config.toml
model = "sound classifier"
n_mels = 64
spec_augment = false
win_length = 400
norm = "rmsnorm"
loss = "cross_entropy"
residual_init = "none"
optimizer = "adamw"
learning_rate = 0.0014
beta2 = 0.95
gradient_noise = 0.3
ema_decay = 0.995
Rows from block 2 of a small sound classifier, named by matrix and row number. Rows with one number belong to one neuron. Each number is 128 + 24 x the weight over its row's rms, rounded and kept within 0 to 255. All counts start at 0.
After each neuron's rows are labels from the 100 clips, of 14848, where the neuron reaches its largest size: "responds to" is what is common among them. Only what is clearly more common there than usual is listed. The data: synthesised imitations of 52 everyday sounds, one a clip. In brackets: how many of the 100, against the usual share in percent.
# u: gMLP up (value half) (model.blocks.2.mixer.u.weight, 256x192), inputs 117-155
# v: gMLP up (gate half) (model.blocks.2.mixer.v.weight, 256x192), inputs 117-155
# out: gMLP down (model.blocks.2.mixer.out.weight, 192x256, transposed), outputs 117-155

u.134 [160 143 158 134 170 112 134 169  92  99 142 121 138 142 109 177 129 160 142 111 130 153 115 118 145 127 141 146 152 131 103 122 144  93 107 106 144 140 114]
v.134 [150 143 133 138 121 142  86 104 105 166 118 126 141 151 118 120  96  70 140 103 155  97 147 131 146 139 108 121 142 139 136 125 169 143 187 160  91 157 119]
out.134 [129 142 132 155 146 126  94 151 134  90 172 111 113 151 129 143  93 134 133 109 112 129 132  97  90 114 102 133 147 144 138 114 103 162 121  92 126 137 177]
responds to: machines and effects (63 vs 21.6)

u.168 [148 125  74 119 152 116 158 149 109 121 164 143 110 131 128  85 123 137 169 171 138 148 174  81 143 119  98 129 145 140 125 147 126 115 111  95 128 147 133]
v.168 [153 138 133 105 141 117 128 157 119 166 144 166 114 115 172 115 117 107 114 117 129 146  65 155  97 143 183 144  72 158 143 132 151 152 134  76 145 120 144]
out.168 [135 102 156  92 128 196 151 107 112 150 107 114 153 149 116 107 122 125 111 118 134 178 137  87 178 158 124 179 133 119 131 120 110  88 150 151 130 159 154]
responds to: whistle (48 vs 1.9); clock ticking (36 vs 1.9)

u.233 [ 75 131 135 120 118 125 143 111 137 115 118 108 157 116 109 133 130 154 175 153  52 127 104 108 103 133 110 108 103 168 123 129 140 138 113 139 150  90 155]
v.233 [108 126 135 116 113 119 157 100 118  95 117  70 100 112 170 101 131  95 148  94 144 114 156 155 132 116 106 114 135 150 121 122 162  93 126 127 126 106 130]
out.233 [132 112 153 119 188 144 122 132 145 138 147 106 134 116 121 136 145 107 136 138 163 125  97 124 157 120 122 116 145 160 106 149 173  99 110 108 165  99 133]
responds to: thin (high-pass) (48 vs 11.7)

u.195 [119 114  47  99 124 101 138 126 110 152 103 125 128 161 105 140 138 124 138 104 143 130  59 121 152 115 171 128 120  79 149 123 105 111 149  96 142 108 125]
v.195 [124 145 137 146 122  67  94 117 113  96 104 144 148 153 129 123  90 109 157 136  64  70 143 163 109 118 137 105 122 107 115 118 167 107 121 102 122 143 143]
out.195 [121 148 114 103 167 134 109 150 159 204  75 129 116  80 141 131 133 133 150 114 144 118 128 146 138 103 135 159 138 107 122 116 121 132 139 155 135 167 131]
responds to: nature (94 vs 13.8); thunder (78 vs 2)

u.24 [147 143 154 113 119 135 120 135  90 153 135 112 124 153 143 163 148 140 136  90 130 173 158 127 129 105 154  68 142 157  96 145 149 117 123  92 160 127 143]
v.24 [ 96  99 139 112 148 121  56 156 129 107 102 131 121 138 120 164 113 100 129 131 124 140 132 131 162 138 123  91 141 167 130 137 140 121 130 112 140  70 144]
out.24 [123 120 144 129 155 145 104  88 164 138 115 110  95 144 146 145 115 129 162 135 120  91 124 123 118 138 128 130 121 167 123 119 149 141 143 129  67  92 104]
responds to: nature (40 vs 13.8); stream (37 vs 1.9); engine (34 vs 2)

u.128 [103 113 138 106 116  98 145 142 113  94 112 134 111 107 151 126 128 105 127 158 111 119  79 164 140 134 151 101 110 130 165 139 127  88 122 145 154 151 122]
v.128 [111 162 113 145 145 103 158 137 132 114 125 123 137 108 159 107 118 131 114 129 159 190 121 123 127 122 159 116 148 127 105 132 141 147 140 108 143 105 165]
out.128 [149 165 120 108 120 131  82 121 138 142 154 167 120  89 106 111 128 135 120 138 109 180 128  74 127 161 167 127  88 150 147 134 180 114 115 162  82 131 109]
responds to: mains hum (44 vs 12.7); crying baby (42 vs 1.9)

u.162 [118  99 142 135  50 147 104 159 122 156 125 148 159  97 103 159 130 145 141 124 123 139 131 151 123 166 128 141 108 133 165 151 142 116 155 129 160 147  97]
v.162 [132  90 150 165 121 187 121 115  88 136 139 190 138 157 122 125 190 109 124 101 123 137 109 124  80 141  90 153 118 121 134 131 148 115 171 109 121 107 116]
out.162 [109  85 143  89 120 141 134 141 137 130 104 117 117 134 152 153 165 106 146 154 172 114 168 133 162 115 127  91 104 142 140 116 133 117 117 136  94 114 175]
responds to: rumble (31 vs 12.7)

u.245 [168 130 100 137 132 128 117 114 103 145  97 144 169 137 138 137 131 126 115 126  97 144 112 180 147  78 126 121  87 136 165 113 108 139 150  78 128 126 146]
v.245 [101 170 101 124 186 109 133 182 180 108 147 134 140 133 107 169 131 157 138 118 133 113  95 170 139  97 105 120  98 158 114 118 135 147 124 120 145 104 133]
out.245 [116 109 126 139 144 110 171 126 122 144 124 127 125 114 164 124  78 136 175 112 121 107 104 128 130 153 120 116 118 143 126 105 182  88 116 160 135  92 153]
responds to: rumble (54 vs 12.7); muffled (low-pass) (45 vs 11.8); car passing (30 vs 2)

u.165 [ 75 125 122 156 104 123 159 119 134 139 165 142 183 105 101  96  93  80 146 138 137 134 117 139 176 138 129 108 185 144 152 162 127  96 156 107 119 149 119]
v.165 [167  87 169 101  94 134 150 137 143  75 145  86 129 112 126 142 118 131 107 151 129 139 116 151 123 154 154 118 131 153 124 132 101 134 127 116 123 118 122]
out.165 [123 121 104 118 112 126 119 139 129 117 133 146 149 126 137 148 170 131  89  93  90 116 151 120  96 126 118 195 159 149 125 122 134 116 100 136 160 117 151]
responds to: coin spinning (38 vs 1.9); helicopter (30 vs 2.1)

u.253 [132 111 137 135 150 153 122  94  87 116 113 124 122 151 141 153 166 114  87 103 105  86 102 149 131 125 149  85 113 130 122 127 133 136 125 102 146 112 119]
v.253 [ 94 104 176 109 129 107  94 134 131 112 127 152 146  77 127 151 129 138  92  91 160 146  84 145 110 145 152 136 114 163 103 135 103 163 106 163 108 106 103]
out.253 [121 156  85 112 116 148 123 106  78 145 103 132 100 144 117 118 139 167 203  96 118 110 132 134 140 171 153 161 122 117 131 135 141 131 149 134 123 112 103]
responds to: nature (37 vs 13.8); rain (32 vs 1.9); crickets (32 vs 2)

u.132 [ 85 122 117 105 122 121 151 120 136 114 108 139 107 151  85 143 148 179 148 158 124 126 156 122 122 176  97 129 103 146 120 174 212 126 122  97 186  94 155]
v.132 [122 127 175 127 146 124 107 131 121 153 116 155 177  87 124 156  89 135 129 114 140 114 129 147  93 132 130 126 134 121 120 140 135 105 158 147  86  90 135]
out.132 [118 151  97 114 154 151 143 131 156  56 127 139 117 144 133 112 101 164 138 133 105 106 153 210 136 143 139 184 130 166  94 120 136 112 106 138 118 114 125]
responds to: nature (36 vs 13.8); rain (32 vs 1.9); crickets (28 vs 2)

u.218 [155 117 132 126  99 136 104 120 125 136 157 154 144 118 160 119 144  92 154  55  95 114  99 160  89 164 153 118 148 118 140 131 129 102 139 143 116 131 143]
v.218 [147 142 107 153 160 111 141 118 137  84 150 116 128 141 132 158 106 145 127 141  98  92  93 125 181 124 149 133 120 109  91 118 149  93 129 133 116 131 135]
out.218 [114 174 121 113 111 184 146 134 131 164 142  90 129 130 138 123 163 125 126 122 141 128 152 102 144 116 134 120 119 137 112 106 117 169 121 150 150  89  71]
responds to: nature (57 vs 13.8); rain (32 vs 1.9)

u.185 [183 117 170 116 133 140 136 143 151 143 133 115 120 116 130 164 114  85  99  94 134 133 169 130 156 119 170 139 133 163 106 155 125 119 119 152 139  93 132]
v.185 [111 151 118 147 103 113 145 162 131 128 116 176 131 132 127 186 153 100  88 110 115 138  90  86 162  92 147 135 139 116 140 133 114 163 143 142 122 123 133]
out.185 [105 133 157 138 158 118 128 101 142 193  77 113 120  99 136 139  97 156 105 119 104 170  89 104 127 127 153 118 159 136 127 133 131 153 101 155 116 176 115]
responds to: nature (73 vs 13.8); fire crackling (44 vs 2)

u.201 [135 132 153 129 113 151 142 100 117 125 108 131 164 171 103 166 157 100 131 138 104 109 153 110 148  83 138 136 154 103  76 161 151 156 134 140 107 174 107]
v.201 [124 141 153 136 123  93  41 112 122 126 129 158 132 142 118 109 129  96 141 103 133 143 150  99 111 131 119 113 134 144 133 146 147 141 137 176  91 136  64]
out.201 [137  97 150 160  91 125 103 139 120 157 167  92 107 171 105 123 109  96 123 133 150 143  94 104 131 122 138 165 107 137 108 154 115 145 148 137 118 145 133]
responds to: machines and effects (90 vs 21.6); electric buzz (67 vs 1.9)

u.164 [159 104 161 109  83 121 111 187 136 128 174 134 129 109 127 148 165 120 120  85 133 154 100 147 129 102 154 126 137 124 145 131 107 116 125 149  83  56  91]
v.164 [135 116 136 111 127 107 111 143 109 115 145 139 160 130 145 130 130 153 200 114  91 137 125 139 140 123 157  73 111 178 129 135 176 112 148 105 110 150 106]
out.164 [137  81 120  78 125 116 108 122 169 119  98 103 134 134 160 101 202  90 122 126 134 159  98 106  86 148 153 124  85 109 118 147 145 122 107 169  92 156 150]
responds to: animals (89 vs 15.4); howling (46 vs 2.1); meowing (27 vs 1.9)

u.203 [ 89 140 100 140 127 107 130 114 102 128 134  90 142 169 114 113 120  97 116 106  96 101 150 200 131 104 133 130 193 118 146 166 105 106 192 140 156 151 167]
v.203 [ 94 109 138 126 138  86 148 151  94 149 106 140 126 100  91 128  59 131 136 123 143 138 140 151 134 124 159 152 128 152 105 149 125 108 138 122 151 115 139]
out.203 [ 94 156  80 151 141 111 119 141 145 154 153 144 114 145 133 110 107 128 143 105 131 130 137  79 125 173 121 106 106 102 127 103 181 161 133 166 150 149 114]
responds to: machines and effects (68 vs 21.6); electric buzz (39 vs 1.9)

u.136 [157 120 122  99  89 147 114 117 104 149 207 106 149 114 120 135 122 136 133 138 123 135 163 146 134 134 132 116 151 122 163 149 135 100 139 139 144 148 135]
v.136 [125  94 180 146 159 150 105 121 116 145 110  74 128 147 129 164 143  93 114 115 139 148 121 117 101 137 141 124 115 135 103 174 157 146 159 130 149 113 158]
out.136 [154 125  99 129 132 173 123 108 111 151 126 133  78 113 194 130  99 137 110 122 120 164 145 144 107 137 130 139 117 114 136 133 109 142 109 111 109 112 129]
responds to: mains hum (34 vs 12.7)

u.11 [123 140 143 146 102 139 128 155 138 129 147 108  83 126 119 147 122 105 127  99 146 119 154 160 124 138 147 145  85 167 148 124 114 169 177 118  98  93 158]
v.11 [124  74 148 122 122 136 127 120 135  93 150 122 137 121 136 138 149 133 126 134 143 121 114 130 155 131 108 124 124 135 143 103  99  87 107  77 155 137 146]
out.11 [129 139 116 163 136 136 155  97  98 127  76  90 102 116  98 119 112 104 131 137 149 136 147 164 126  95 116 110 167 134 128 127  82 133 108 163  99  95 146]
responds to: thin (high-pass) (32 vs 11.7); applause (26 vs 1.8)

u.180 [ 98 105  88 124 119 158 156 132 177 114 114  94 152 143  99 111 159 127 155 177 120 124 142 152 125 121 122 130 159 156 106  90 185 128 131 137 138 138 129]
v.180 [156 116 148 104 148 120 104 145  88  82 133 174 133 127 143 140 149  91 180 126  91 128  89 140 104 145  98 148 112 114 115 133 134  90 140  82  96 104 159]
out.180 [126 107 117 118 146  94 104 119 194 169 129 104 129 131 136 170 102 120 122  94 119 131 142 115 108 120 128 125 112 132 139 117  87 137 156 125 118 103 158]
responds to: rumble (36 vs 12.7); muffled (low-pass) (31 vs 11.8)

u.243 [ 76 131  90 162 121 120  91  98 109 152 118 156 130 151 154 150 129 125  79 120 128 211 133 115 125  62 141  98 158 125 139 109 163 141 108 116 103 122 116]
v.243 [118 100 164 127 132  84 124 137  95 130 155 130  96 130 129 131 131 119 134 159 180 103 117  85 116 134 116  68 121 141 102 136 143  89 147 147 124 153 146]
out.243 [130 150 147 135  91 155 117 108 102 157 180 103 136 107 160 123 146  97 121 100 141 113 136 192 157 118 109 162 129 177 135 172 127  60 126 139 140 123 146]
responds to: rumble (56 vs 12.7)

u.207 [110 157 134 110 158 128 127 165 141 145 133 157  89  90 158 157 120 152 112 122 122 194 142 135 129 137 115 109 126 135 103 139 147  90 133  95 121 158 145]
v.207 [123 105 134 142 142 104 133 118 125 137  74 112 173 194 125 166 107 128 150 155 137 111 111 166 126 142 158 128 150 104 203 117 118 134 180 113  84 140 142]
out.207 [143  98 125 139 138 179 124 127 135 127 149 122 121 130 126 126 117 156 153 114  93 154 160 147 142  85 136 134 156 149 158 148 115 113 116 148 136 138 144]
responds to: nature (66 vs 13.8); wind (57 vs 2)

u.188 [140 149 129 116  88  74 125 118 117 121 113 116  86 118 173 150 171 158 112 119  84  98 122 124 153 111 133 166 130 176 114 155 141 129 119 154 155 103 142]
v.188 [149 119  98 118 149  91 164 159 122  96 122 118 141 133 146 159 121 114 116 145 140 117 146 120  60 162 111 139 167 105 133  91 122  97 116 150 136 142 143]
out.188 [116 140 131  80 151 119 164  94 116 134 142 134 142 108  97 111 148 122 125  82 146 129 126 100 132 146 131 102 107 134 162 113 155  93 110 153 141 104 116]
responds to: coin spinning (32 vs 1.9); helicopter (28 vs 2.1)